{
  "train_examples": 97500,
  "method": "simmim",
  "lr_schedule": "linear",
  "weight_decay": 0.03
}
Rows from block 5 of a small masked image model, named by matrix and row number. Rows with one number within an expert belong to one neuron, the router's apart. Each number is 50 + 15 x the weight over its row's rms, rounded and kept within 0 to 99. All counts start at 0. After the name is the row's rms in percent of the matrix's.
Before each expert's rows are labels from the 100 images, of 14848, where the router gives the expert most weight on average: "peak on" is the class under the peak; "top examples" is what is common among them. Only what is clearly more common there than usual is listed. The data: rendered made-up planets. In brackets: how many of the 100.
# router: router (model.blocks.5.mlp.router.weight, 16x192, trained with AdamW), inputs 39-77
# gate: expert gate (model.blocks.5.mlp.gate, 16x192x192), inputs 39-77
# up: expert up (model.blocks.5.mlp.up, 16x192x192), inputs 39-77
# down: expert down (model.blocks.5.mlp.down, 16x192x192, transposed), outputs 39-77

# expert 5
peak on: ring (67)
top examples: rings (100); half lit (55)
router.5 102:57 46 57 32 76 64 52 68 46 35 38 59 63 46 69 43 34 41 43 47 61 50 78 50 37 47 53 50 42 64 72 51 57 38 55 37 59 55 64
gate.0 100:24 52 49 60 89 40 59 47 67 37 41 39 48 52 63 53 41 56 76 59 69 44 40 61 61 68 52 27 55 39 71 43 31 44 40 26 45 64 59
up.0 099:35 45 72 53 91 60 57 30 53 41 38 23 29 33 47 37 45 36 78 32 59 49 49 46 60 33 35 38 69 61 77 59 31 56 63 65 41 67 55
down.0 101:49 57 62 55 48 70 66 34 41 52 54 24 41 41 55 31 34 36 31 41 35 47 64 54 47 53 55 38 49 37 47 55 38 33 64 32 54 45 65
gate.1 112:53 48 48 58 43 32 47 38 29 40 39 53 47 29 67 37 60 50 43 89 39 43 43 44 44 54 56 31 52 46 45 07 55 64 46 52 51 46 53
up.1 095:30 69 64 49 87 52 75 33 69 60 52 51 59 47 24 14 75 31 50 25 75 33 46 53 76 39 70 41 50 31 38 99 40 43 52 54 47 41 39
down.1 081:67 52 34 45 49 41 51 48 81 63 41 78 08 75 29 46 37 21 65 58 46 57 41 16 36 14 49 49 72 58 45 47 42 72 56 57 47 44 61
gate.2 109:28 56 48 53 42 52 37 44 49 49 48 83 43 46 35 49 63 45 66 55 70 50 56 81 35 36 24 57 53 43 62 43 52 39 53 33 41 51 32
up.2 116:57 25 57 50 57 23 54 47 39 41 54 49 46 45 37 32 60 66 26 11 78 38 53 41 29 30 32 43 40 34 47 52 58 37 63 34 52 26 36
down.2 118:56 28 48 61 39 43 32 43 45 24 23 37 17 11 58 51 69 70 41 18 27 54 37 14 33 35 48 55 46 38 59 63 55 61 51 53 59 49 36
gate.3 085:35 62 41 71 01 37 48 67 43 32 48 70 63 64 71 64 68 64 53 33 49 50 64 72 44 70 51 55 46 55 55 36 52 45 50 59 35 62 39
up.3 116:61 42 51 60 58 47 49 40 59 54 38 55 44 51 60 27 52 41 49 49 67 52 35 50 35 45 31 69 49 44 62 42 41 62 71 60 65 67 45
down.3 117:21 44 59 65 46 52 70 44 53 59 35 68 64 31 65 22 65 47 48 47 72 43 49 85 16 64 27 46 56 38 31 56 26 60 55 45 42 47 28
gate.4 104:27 49 54 46 61 41 35 67 39 62 64 72 38 41 52 52 52 08 59 26 64 57 56 50 49 43 53 42 49 65 59 56 38 68 31 52 47 45 49
up.4 099:63 36 73 79 64 61 59 42 37 34 61 18 33 68 57 38 46 70 58 40 39 21 63 47 64 38 18 51 66 67 53 46 38 49 55 39 43 64 71
down.4 104:64 48 43 71 61 70 48 53 70 68 37 27 04 91 31 32 46 63 50 36 31 60 60 44 76 37 54 57 56 45 37 45 64 61 58 37 29 67 40
gate.5 097:41 50 42 29 67 58 73 40 37 69 72 70 58 23 40 32 52 47 33 51 68 34 40 38 43 61 25 67 59 29 60 73 41 45 44 73 43 44 43
up.5 107:72 56 49 64 30 41 68 62 44 73 45 53 71 52 43 45 43 50 44 44 44 50 38 34 34 68 38 35 48 58 67 69 73 29 68 47 47 45 52
down.5 111:63 55 50 68 56 47 42 43 59 23 36 51 72 45 68 64 43 34 42 57 27 50 33 36 25 53 49 44 33 75 46 57 46 41 66 26 45 35 43
gate.6 094:48 64 46 18 41 49 35 33 51 52 60 42 68 31 63 61 30 62 21 35 76 63 53 51 38 81 65 49 61 27 52 65 27 73 46 32 40 67 56
up.6 110:32 52 49 52 62 82 45 43 48 50 48 55 69 50 45 68 47 55 73 52 66 99 51 50 81 63 60 22 69 52 60 48 45 31 82 37 53 39 20
down.6 117:42 50 55 48 49 58 48 53 46 54 47 57 42 41 57 35 10 64 51 48 68 78 68 73 36 63 39 48 54 27 61 62 41 32 38 21 36 45 27
gate.7 099:17 67 27 33 13 51 50 94 70 53 42 57 64 78 37 51 55 68 32 24 55 59 53 35 58 65 59 54 67 60 55 65 60 54 62 63 64 58 45
up.7 106:30 66 55 38 67 51 47 32 65 28 68 68 27 61 72 30 47 48 54 64 37 61 61 67 32 30 70 46 55 44 32 60 36 28 59 55 42 27 64
down.7 096:06 50 43 20 36 58 44 20 45 20 61 64 31 59 52 08 43 56 53 48 46 28 56 30 46 31 51 52 54 58 50 54 29 40 46 60 53 37 55
gate.8 097:26 47 28 49 34 71 29 59 48 49 52 92 28 45 43 45 63 64 53 85 52 28 44 71 64 60 40 35 53 16 40 71 57 45 40 80 34 27 39
up.8 099:47 34 34 47 56 56 50 64 21 62 35 31 68 29 66 38 47 33 52 51 56 15 42 67 61 40 55 62 27 11 59 57 74 25 45 63 54 43 61
down.8 092:29 38 40 73 62 64 88 63 54 81 50 39 36 56 24 50 34 49 57 26 66 63 54 52 38 34 60 52 52 39 26 76 71 67 67 49 56 58 24
gate.9 098:58 73 59 71 71 32 51 33 56 23 64 66 28 85 75 51 76 50 52 57 72 43 46 60 23 71 39 64 55 50 35 56 73 48 61 27 57 38 27
up.9 089:43 53 37 41 35 06 41 65 34 46 76 53 38 45 64 65 41 55 40 62 77 40 34 40 55 73 51 37 46 27 83 30 60 68 49 64 69 52 57
down.9 086:31 57 68 35 42 44 43 59 64 65 32 71 51 67 55 59 68 52 18 12 50 39 52 31 51 34 31 50 64 41 65 51 43 51 14 59 77 27 70

# expert 9
peak on: planet (100)
top examples: ocean world (100); full (97)
router.9 089:64 49 50 60 42 70 58 58 45 62 62 44 72 66 35 75 32 54 46 17 37 56 38 43 44 39 91 67 33 42 37 33 61 38 49 44 67 66 39
gate.0 109:47 73 57 42 72 35 71 55 56 64 28 48 63 66 57 44 58 49 54 49 46 40 11 56 29 54 39 35 65 55 68 57 39 15 54 50 64 62 39
up.0 104:63 47 51 37 57 59 50 43 46 65 47 72 60 61 53 32 90 79 71 54 12 29 51 70 31 59 28 32 78 54 42 40 49 69 55 38 33 70 56
down.0 116:52 68 62 31 59 50 32 43 56 58 67 32 46 44 58 54 55 60 46 49 58 67 55 48 88 68 75 63 49 70 55 60 32 39 52 47 44 55 53
gate.1 084:47 61 42 50 49 59 53 45 56 46 52 36 49 42 78 57 46 88 80 50 66 41 30 56 49 55 60 28 63 70 45 50 41 56 67 41 27 59 49
up.1 100:49 55 40 42 40 62 67 41 44 58 32 60 55 28 64 62 35 57 14 75 65 45 31 14 70 59 40 63 42 69 25 39 63 39 41 54 51 52 45
down.1 093:51 64 50 52 28 55 86 54 36 31 46 52 58 22 84 45 50 48 49 59 46 73 55 55 34 53 57 08 44 54 38 66 48 53 47 43 73 61 57
gate.2 095:60 84 62 60 43 59 72 62 53 56 37 61 73 66 36 49 42 70 51 31 45 81 62 56 74 45 03 31 44 53 16 71 80 48 64 66 49 61 52
up.2 102:32 43 51 20 37 54 45 62 53 38 44 37 59 59 28 45 59 43 46 49 38 67 55 39 33 43 27 55 69 59 26 15 50 69 71 56 34 36 28
down.2 097:57 83 44 52 45 42 71 27 36 74 63 44 33 46 60 72 63 68 23 49 59 35 25 46 40 53 70 30 48 57 48 69 41 29 48 56 55 27 60
gate.3 129:07 51 49 51 32 50 50 67 66 71 48 56 62 56 54 69 56 30 76 58 55 63 42 60 12 52 32 65 38 36 72 33 58 45 52 65 62 72 26
up.3 126:46 51 58 46 30 35 43 79 42 84 50 37 62 68 59 82 48 57 73 42 48 66 71 42 28 63 18 50 57 48 49 45 63 45 49 42 64 68 37
down.3 095:61 69 29 73 27 72 32 54 68 45 43 51 52 79 75 39 32 34 39 54 52 30 44 50 58 73 44 47 48 42 79 13 63 49 54 35 45 53 41
gate.4 097:57 37 77 62 69 37 32 45 46 40 61 39 41 53 54 61 42 64 76 67 42 57 13 59 40 50 32 25 49 38 43 40 50 52 22 19 75 67 39
up.4 094:54 13 81 41 54 61 43 43 76 42 82 34 51 43 51 59 65 60 65 01 44 58 31 45 73 60 74 51 51 36 45 27 41 43 49 59 37 68 71
down.4 092:50 54 79 60 42 44 54 36 60 64 49 41 49 32 50 34 37 52 45 41 48 54 36 70 54 66 49 20 50 33 31 63 37 52 39 47 41 56 59
gate.5 090:16 34 51 39 34 65 45 53 46 76 20 42 35 63 51 34 49 50 34 66 59 46 46 51 58 64 60 45 58 30 18 52 45 58 47 46 41 51 62
up.5 096:13 38 40 57 50 36 58 48 19 55 30 51 64 51 83 63 59 63 60 52 66 50 46 55 52 42 61 54 40 65 47 58 53 27 45 11 49 80 47
down.5 095:38 19 42 64 29 64 42 32 40 40 67 43 63 74 70 30 64 39 35 57 49 85 43 29 30 67 58 29 54 46 37 52 20 44 44 51 35 48 41
gate.6 087:39 73 34 56 41 37 37 46 42 42 19 50 31 44 46 40 66 44 55 48 51 38 66 31 45 84 49 45 41 10 51 47 46 43 86 09 64 51 53
up.6 100:33 63 37 47 35 23 64 79 40 52 56 49 50 42 39 33 47 65 41 28 37 38 30 37 43 37 40 38 53 46 66 60 57 60 84 27 38 46 56
down.6 102:42 28 61 16 38 52 43 62 57 19 48 36 27 68 38 29 54 70 14 28 54 66 31 47 53 56 46 59 58 74 56 47 61 66 33 36 31 56 58
gate.7 106:34 61 59 46 07 30 43 32 44 66 60 55 31 73 45 39 50 51 34 51 46 49 12 61 51 78 85 38 71 58 59 40 56 59 44 42 34 63 46
up.7 093:44 52 56 63 70 67 61 42 46 37 62 62 60 63 37 36 45 57 45 54 35 60 70 62 54 31 54 44 41 37 34 51 62 72 47 47 64 60 46
down.7 090:58 57 60 34 40 51 28 58 45 34 60 70 38 32 49 76 50 19 55 04 54 59 41 46 39 64 36 28 42 26 64 48 43 34 67 53 61 70 42
gate.8 110:29 60 48 45 42 38 47 67 50 56 51 28 45 35 40 55 52 53 25 60 46 61 33 58 25 76 27 30 73 39 48 57 51 46 57 54 59 43 60
up.8 095:33 58 12 55 54 26 36 35 50 52 57 50 39 46 51 58 41 40 36 26 51 18 59 57 80 69 48 77 35 32 57 40 39 38 48 51 43 72 18
down.8 097:53 23 57 34 37 85 52 40 75 30 49 38 56 66 70 47 45 53 33 46 49 29 17 45 53 45 51 38 18 51 55 39 39 65 58 48 52 61 43
gate.9 090:50 55 38 40 83 35 29 45 51 52 19 32 48 44 57 67 29 60 62 31 67 29 47 52 32 45 41 51 41 39 40 65 55 55 27 46 43 13 63
up.9 087:48 35 47 68 36 46 69 41 38 27 60 60 40 40 43 44 41 46 66 34 50 26 38 49 46 67 39 74 51 57 27 56 19 31 77 47 61 70 62
down.9 091:36 38 58 48 51 00 40 59 44 53 61 38 42 43 55 41 54 42 57 43 32 41 23 54 80 71 32 54 31 65 66 47 44 50 25 54 49 71 25

# expert 1
peak on: planet (100)
top examples: cracked ice world (97); full (94)
router.1 142:59 40 73 29 43 68 40 45 52 26 48 44 43 62 67 41 31 29 46 59 43 13 51 74 50 42 37 37 28 56 73 41 58 55 63 49 38 43 57
gate.0 104:46 99 43 30 40 61 55 22 47 43 48 32 63 22 56 55 52 57 38 56 66 39 33 62 30 64 42 43 73 45 21 49 40 56 47 35 49 44 44
up.0 079:41 63 43 42 55 55 80 58 59 42 78 17 53 46 41 52 42 51 19 24 82 65 29 65 34 44 42 43 51 39 13 38 51 77 45 58 43 63 75
down.0 086:64 56 33 43 59 59 80 51 38 42 54 49 41 50 36 53 38 54 39 68 69 44 53 44 43 60 63 68 03 72 64 49 51 38 49 43 38 58 89
gate.1 095:53 38 34 34 37 44 65 66 64 59 30 78 51 41 39 50 73 51 41 54 42 57 52 32 71 71 48 52 53 39 57 08 42 47 41 62 35 61 61
up.1 074:42 31 51 68 37 48 26 69 12 44 69 50 60 47 54 59 41 49 25 53 66 47 29 48 58 50 54 55 35 44 41 57 55 41 36 67 65 46 54
down.1 076:66 42 71 59 59 39 29 60 62 54 56 40 37 46 52 67 27 75 39 74 52 59 40 52 70 63 66 48 56 56 53 60 76 44 55 64 36 68 58
gate.2 100:17 72 58 48 53 33 50 22 52 52 73 22 42 69 62 36 61 84 41 50 41 49 49 61 52 66 46 53 79 38 42 66 66 24 53 49 49 19 64
up.2 089:66 55 54 43 26 54 35 65 20 50 52 58 22 35 46 64 57 46 40 64 48 52 49 48 32 24 71 54 28 51 44 61 58 59 46 37 40 53 53
down.2 080:70 68 66 40 55 52 50 50 76 34 41 41 66 63 52 64 36 51 51 49 58 48 46 44 59 00 61 27 76 33 61 60 51 41 48 63 50 62 32
gate.3 100:57 69 73 59 55 63 37 64 48 51 69 59 39 64 39 52 53 35 53 48 57 46 39 53 54 63 52 19 45 23 26 28 79 37 37 42 59 35 62
up.3 089:60 30 44 35 64 49 54 59 38 72 64 48 41 58 56 40 70 34 51 67 45 56 54 42 29 60 31 62 58 55 57 42 49 72 48 54 31 40 52
down.3 103:70 47 39 31 45 57 81 38 35 59 51 41 67 46 55 39 73 42 44 45 57 61 56 55 25 62 40 34 34 39 66 21 77 76 35 61 38 35 14
gate.4 091:60 54 60 64 42 40 44 56 45 58 23 44 58 30 46 29 42 49 48 25 33 48 46 42 44 50 48 31 54 66 45 44 53 59 42 56 31 43 47
up.4 107:65 48 43 36 50 50 92 53 41 96 35 50 45 43 74 38 73 49 36 41 58 70 47 56 42 54 28 19 47 67 65 35 70 34 68 55 41 44 50
down.4 103:80 65 61 62 53 41 85 53 32 76 54 55 26 36 68 48 67 85 23 50 48 63 46 43 34 50 48 30 61 74 56 46 65 57 72 30 35 28 52
gate.5 107:32 47 76 65 67 70 51 62 12 55 39 83 72 54 48 62 70 53 76 57 63 66 50 57 67 63 60 45 56 45 46 39 46 24 58 27 26 43 56
up.5 087:19 31 53 46 50 47 30 55 55 57 46 67 63 35 73 79 58 67 51 46 71 27 71 89 91 57 49 59 49 62 61 61 97 39 56 54 51 50 67
down.5 078:21 56 50 39 48 68 36 66 67 49 72 61 57 65 66 47 38 49 53 56 78 22 34 35 60 63 81 65 51 83 65 64 51 68 65 76 29 48 60
gate.6 102:43 73 35 61 60 47 45 59 47 48 59 67 64 65 35 45 32 20 65 52 62 50 75 57 53 64 47 24 80 29 42 44 47 63 38 57 51 36 43
up.6 092:09 71 47 64 68 53 50 67 47 47 43 59 53 37 64 47 58 78 66 51 37 62 45 35 69 65 62 54 56 73 59 32 42 50 48 65 39 37 33
down.6 099:63 43 31 53 62 29 74 47 55 32 40 34 37 51 40 47 68 48 49 35 60 68 47 32 69 58 59 50 33 58 48 47 67 40 57 62 33 28 39
gate.7 090:35 44 45 65 91 57 61 40 35 23 31 72 32 53 58 67 76 42 45 43 58 57 74 56 44 57 49 34 59 29 37 28 49 37 19 47 58 84 93
up.7 109:26 59 54 53 74 57 68 55 45 42 43 54 59 51 48 66 73 22 49 54 49 11 50 46 30 64 31 59 26 39 36 50 46 22 40 62 68 46 36
down.7 108:29 55 41 24 47 51 67 49 74 67 50 51 54 58 30 50 91 34 63 56 65 26 62 35 63 58 36 50 58 26 37 45 51 27 50 71 49 55 43
gate.8 105:48 40 20 47 76 49 58 50 54 60 53 26 32 46 67 27 67 39 40 59 18 42 54 62 72 66 45 71 57 43 44 46 46 43 57 59 24 39 23
up.8 105:43 39 46 68 40 30 57 29 62 44 99 52 46 16 41 47 39 53 38 59 51 59 64 30 53 44 51 54 80 61 17 34 32 43 37 55 60 90 72
down.8 107:31 25 57 45 53 64 76 74 67 35 54 62 50 38 59 56 28 26 44 40 29 51 55 45 59 43 72 44 50 51 21 52 44 57 44 73 38 57 46
gate.9 088:23 67 73 58 36 61 34 48 49 36 40 61 45 37 33 41 51 28 71 45 39 08 50 54 34 52 44 30 67 51 37 60 57 23 37 51 27 31 62
up.9 115:48 32 39 53 46 34 66 56 60 39 40 53 16 36 59 54 60 46 54 62 56 69 47 66 08 47 63 34 83 66 63 53 54 31 40 41 56 55 76
down.9 117:41 50 50 35 41 65 83 34 61 49 18 57 40 44 48 22 52 58 61 52 59 37 47 55 27 79 54 63 63 49 58 44 40 28 55 40 34 70 32

# expert 11
peak on: planet (100)
top examples: lava world (100); full (95)
router.11 094:49 54 24 47 42 69 51 66 46 59 74 55 51 52 38 56 31 57 24 21 47 57 53 57 47 31 72 66 51 46 51 48 55 49 33 39 64 69 45
gate.0 108:22 37 39 52 32 60 47 48 42 50 37 58 40 67 46 56 44 57 32 44 55 54 16 54 59 63 57 46 57 40 84 84 57 58 26 59 75 51 39
up.0 100:72 49 48 37 42 75 50 42 47 37 13 73 47 43 51 71 53 52 61 50 41 62 24 31 41 33 42 31 35 35 47 88 47 54 42 25 35 50 64
down.0 092:81 46 61 35 47 50 57 45 55 27 45 45 39 46 61 34 41 74 66 58 46 66 58 36 51 43 37 46 22 43 26 68 45 61 38 44 69 92 41
gate.1 097:28 64 61 41 19 45 33 56 56 83 68 61 51 41 63 58 76 72 36 60 58 68 31 52 26 64 22 51 69 38 32 57 56 53 62 54 50 56 45
up.1 086:68 33 60 50 38 60 72 45 53 57 57 59 23 23 53 63 61 46 36 61 31 39 55 45 64 59 71 75 53 17 50 48 36 45 55 78 56 43 72
down.1 090:71 55 49 43 63 76 33 51 83 55 24 51 34 25 41 57 53 62 63 47 29 61 46 29 44 49 26 31 38 39 65 66 50 58 56 45 25 32 60
gate.2 098:50 40 62 77 34 74 56 31 46 25 41 52 20 24 76 43 61 36 49 65 65 55 47 60 36 61 52 42 47 59 61 42 37 47 79 74 63 32 71
up.2 096:61 35 26 23 32 47 67 33 54 33 39 31 42 40 65 47 89 47 52 57 48 37 59 59 55 30 40 37 60 38 31 53 52 46 67 40 50 68 62
down.2 096:74 55 47 48 45 45 56 65 55 65 45 18 55 42 46 57 64 77 35 26 36 68 42 56 41 42 44 38 44 44 39 92 59 39 47 33 37 37 62
gate.3 101:61 59 66 24 46 66 27 49 61 38 30 17 39 25 52 75 67 36 58 48 45 92 38 53 70 49 51 74 42 48 58 60 66 48 48 54 46 25 78
up.3 102:78 48 50 21 59 22 43 00 69 72 41 39 43 42 66 82 64 47 58 61 62 45 48 44 65 58 51 48 45 58 60 44 39 56 52 48 82 45 60
down.3 101:61 58 53 47 51 24 75 70 59 38 34 61 43 20 58 60 53 26 52 55 51 31 45 55 61 41 30 59 60 51 49 75 20 84 43 48 73 41 21
gate.4 097:31 78 54 48 29 56 71 39 59 41 58 41 58 50 48 56 68 54 55 64 66 57 68 41 31 69 75 73 52 68 58 60 52 39 77 34 16 37 53
up.4 102:84 60 40 55 38 63 54 51 68 33 47 82 33 46 34 00 68 40 53 61 29 85 55 71 52 52 78 57 51 48 54 53 58 54 59 61 20 18 51
down.4 098:51 50 57 29 30 52 67 80 64 50 48 34 43 69 38 42 46 55 15 54 63 24 43 73 33 40 88 46 66 60 41 38 30 42 45 49 46 17 39
gate.5 110:76 64 51 46 41 59 55 40 28 55 25 42 41 18 68 61 52 53 45 56 48 62 26 61 55 85 74 34 79 62 59 69 70 51 75 42 36 58 75
up.5 087:60 48 24 66 51 40 58 54 39 54 67 45 46 69 51 33 61 18 53 38 36 34 53 40 43 30 44 29 54 62 37 28 75 69 49 71 45 44 56
down.5 091:49 12 32 53 51 22 55 37 33 37 46 59 65 63 33 61 41 55 58 83 39 42 39 47 67 54 58 51 57 54 57 54 53 52 47 21 66 62 60
gate.6 102:23 65 59 54 75 61 53 45 54 34 37 51 48 47 35 32 69 51 30 52 72 59 80 46 50 57 62 33 64 57 53 59 55 51 29 75 43 82 68
up.6 096:36 55 41 65 47 62 62 47 54 43 31 38 68 51 44 37 42 36 41 54 43 66 54 58 49 26 42 46 57 27 54 28 30 77 29 63 18 75 65
down.6 094:56 55 44 38 42 61 38 69 50 48 55 62 66 67 79 50 64 59 42 61 45 67 57 46 47 36 47 55 40 12 55 38 55 52 56 41 14 67 39
gate.7 083:54 68 43 74 41 70 60 49 18 31 45 44 50 58 44 16 42 33 48 35 65 74 70 34 53 76 32 59 65 60 34 81 70 53 60 42 36 46 32
up.7 097:51 48 37 60 54 61 57 66 45 58 58 27 36 49 36 30 55 48 46 67 67 69 35 55 50 51 36 55 41 36 30 50 47 57 26 54 42 45 78
down.7 102:32 65 31 67 74 42 47 53 69 61 52 52 56 17 47 85 67 39 55 47 66 60 53 85 68 47 58 71 24 53 52 23 24 47 40 55 46 48 51
gate.8 095:37 73 50 58 62 48 31 32 37 19 40 28 44 49 63 63 61 40 67 69 53 51 41 50 36 86 67 54 45 64 74 68 45 75 25 33 51 52 30
up.8 102:64 38 54 59 35 38 47 35 31 50 49 59 72 23 50 61 33 61 59 36 32 62 34 80 47 53 57 38 19 60 62 51 21 07 49 56 38 67 58
down.8 110:79 19 60 58 45 48 12 87 34 41 36 49 61 23 27 44 51 57 84 32 38 80 62 43 33 24 27 26 43 29 34 44 43 33 63 62 54 37 57
gate.9 095:58 50 27 57 59 67 68 57 50 56 58 39 45 48 62 30 65 63 56 59 56 58 36 42 54 69 54 34 41 41 23 41 40 68 50 37 46 43 39
up.9 087:37 53 66 64 51 49 49 41 55 58 46 68 31 64 45 42 34 72 56 40 71 35 73 33 29 57 58 52 59 36 53 31 44 60 57 13 35 47 49
down.9 103:70 37 63 35 56 60 43 59 50 36 29 24 71 40 58 45 57 43 53 68 41 59 39 85 27 53 56 33 49 50 18 48 43 40 28 33 47 48 49

# expert 6
peak on: planet (100)
top examples: crescent (100); glowing rim (69)
router.6 077:55 32 43 53 30 67 54 57 47 47 51 56 57 52 44 61 61 66 25 25 37 39 07 38 41 28 62 55 31 35 50 55 52 26 29 39 61 52 29
gate.0 123:46 70 68 43 58 46 71 44 68 41 51 48 51 51 21 68 64 68 54 67 66 62 31 35 53 39 59 51 43 43 38 59 38 52 26 32 23 56 35
up.0 111:35 85 47 61 53 39 59 38 69 44 54 44 62 57 35 51 73 55 46 56 62 64 27 24 43 61 61 48 99 58 42 31 30 59 49 51 07 49 69
down.0 122:76 49 57 23 36 42 68 27 47 50 48 50 70 66 44 28 61 40 37 39 83 79 70 47 52 37 36 59 88 42 52 43 77 33 47 34 30 33 47
gate.1 103:22 37 66 22 54 64 69 55 62 40 41 75 67 71 41 66 39 37 51 64 75 44 41 42 43 57 47 39 16 33 57 52 40 41 30 50 45 45 57
up.1 098:51 26 81 30 28 49 54 48 63 61 44 52 35 41 67 58 58 39 64 67 67 76 62 37 61 56 60 40 18 63 56 39 52 50 44 60 49 48 70
down.1 099:59 48 38 41 61 71 28 38 53 50 66 56 72 38 66 45 60 32 29 94 25 56 79 37 49 50 52 59 69 57 79 62 59 38 53 46 57 66 42
gate.2 103:58 38 44 44 37 72 59 32 50 68 37 36 30 67 54 80 70 45 49 67 52 24 42 33 55 65 69 55 50 46 15 71 42 59 47 34 74 55 54
up.2 105:62 36 53 59 41 55 56 65 38 42 66 85 68 50 51 25 51 70 55 39 51 79 76 38 61 60 57 68 35 39 48 45 55 42 32 67 28 66 68
down.2 083:33 30 51 56 48 35 46 46 78 31 18 23 25 45 22 76 55 21 45 33 31 42 56 57 40 44 62 58 28 64 34 42 30 46 69 68 46 37 68
gate.3 108:52 58 57 43 27 41 61 57 53 33 76 48 50 43 62 09 95 47 71 47 69 52 35 40 38 50 50 53 61 12 59 39 51 54 56 58 54 62 46
up.3 104:54 39 57 61 18 46 66 61 45 20 55 63 64 57 86 18 76 59 56 46 59 37 54 71 40 59 78 71 38 27 67 32 52 70 54 52 40 63 54
down.3 107:50 48 60 61 26 45 59 58 50 44 49 44 52 73 73 54 85 42 53 58 46 38 38 51 44 54 99 45 76 61 83 52 53 66 39 40 21 71 35
gate.4 106:69 38 53 62 57 21 63 55 43 75 59 32 60 57 54 54 60 43 55 61 37 90 35 32 63 90 35 48 24 41 73 33 43 35 78 15 41 54 37
up.4 105:51 28 30 80 59 32 60 48 26 52 48 42 46 53 52 66 51 62 56 69 69 72 73 50 23 57 81 42 33 38 69 20 33 61 64 17 44 64 60
down.4 099:44 21 43 49 52 63 58 58 37 81 30 38 47 57 53 66 40 28 25 33 42 45 41 38 42 56 24 74 19 30 72 21 60 33 77 35 47 62 36
gate.5 100:22 32 37 33 42 81 55 63 40 46 48 42 46 82 73 29 47 53 25 42 62 42 61 56 43 54 25 60 59 55 24 25 37 50 44 44 58 42 51
up.5 099:51 43 66 58 33 39 63 39 31 47 57 39 35 55 29 56 68 27 36 71 38 37 51 46 76 54 72 40 72 40 36 99 81 41 56 77 69 35 41
down.5 093:27 59 73 59 87 41 47 51 68 42 59 50 41 74 51 48 52 28 66 70 75 47 68 53 35 30 48 44 62 49 54 44 51 43 64 58 44 63 73
gate.6 108:41 64 54 46 60 47 20 70 32 71 56 67 46 50 64 46 62 56 73 33 67 39 35 57 48 64 51 46 54 81 70 58 65 61 33 47 53 52 34
up.6 104:30 48 76 47 59 57 37 62 35 78 19 62 63 50 55 45 48 52 59 25 61 38 40 65 49 53 49 59 55 67 64 75 78 57 64 56 35 57 41
down.6 100:21 76 35 66 51 30 21 53 55 33 59 44 34 63 75 47 42 34 52 39 45 38 61 39 35 27 58 34 34 47 56 49 85 48 29 46 37 32 62
gate.7 072:40 54 41 61 39 35 78 41 53 68 28 43 50 40 30 43 66 33 59 49 46 35 38 68 25 55 49 56 42 44 51 69 57 70 41 43 42 65 60
up.7 070:32 71 46 53 42 68 41 56 60 46 40 36 54 37 40 63 64 55 45 67 34 15 55 72 72 69 21 63 56 58 47 53 62 78 41 47 36 45 33
down.7 092:27 75 58 48 48 57 68 43 55 61 62 45 72 45 54 44 53 36 38 38 58 34 52 64 52 63 43 39 32 51 58 65 48 54 48 70 56 53 63
gate.8 093:22 62 88 56 25 59 62 42 60 75 38 65 72 37 63 41 52 37 35 29 53 51 56 44 55 53 72 56 47 60 53 44 72 71 57 73 32 54 74
up.8 093:65 62 28 60 64 43 44 62 32 52 56 47 13 71 40 58 50 71 85 38 66 23 36 25 50 41 46 32 62 54 54 51 11 75 40 46 51 46 30
down.8 098:12 80 55 57 60 48 43 72 64 43 38 41 41 43 26 61 55 50 56 71 74 81 41 56 42 46 70 69 54 52 32 35 47 73 49 69 45 76 51
gate.9 095:48 42 81 47 76 63 47 73 74 52 34 55 43 46 65 40 47 45 09 16 67 66 43 16 69 53 64 23 79 61 50 47 62 54 64 79 50 57 38
up.9 084:57 72 47 31 32 29 48 37 42 60 68 41 47 65 38 63 68 57 99 35 45 54 44 77 61 58 47 56 51 54 24 72 34 59 51 56 60 50 31
down.9 094:37 43 31 60 52 32 37 56 40 45 46 57 35 48 62 33 32 60 40 43 63 56 67 78 58 71 50 39 71 47 37 48 50 37 48 79 62 56 52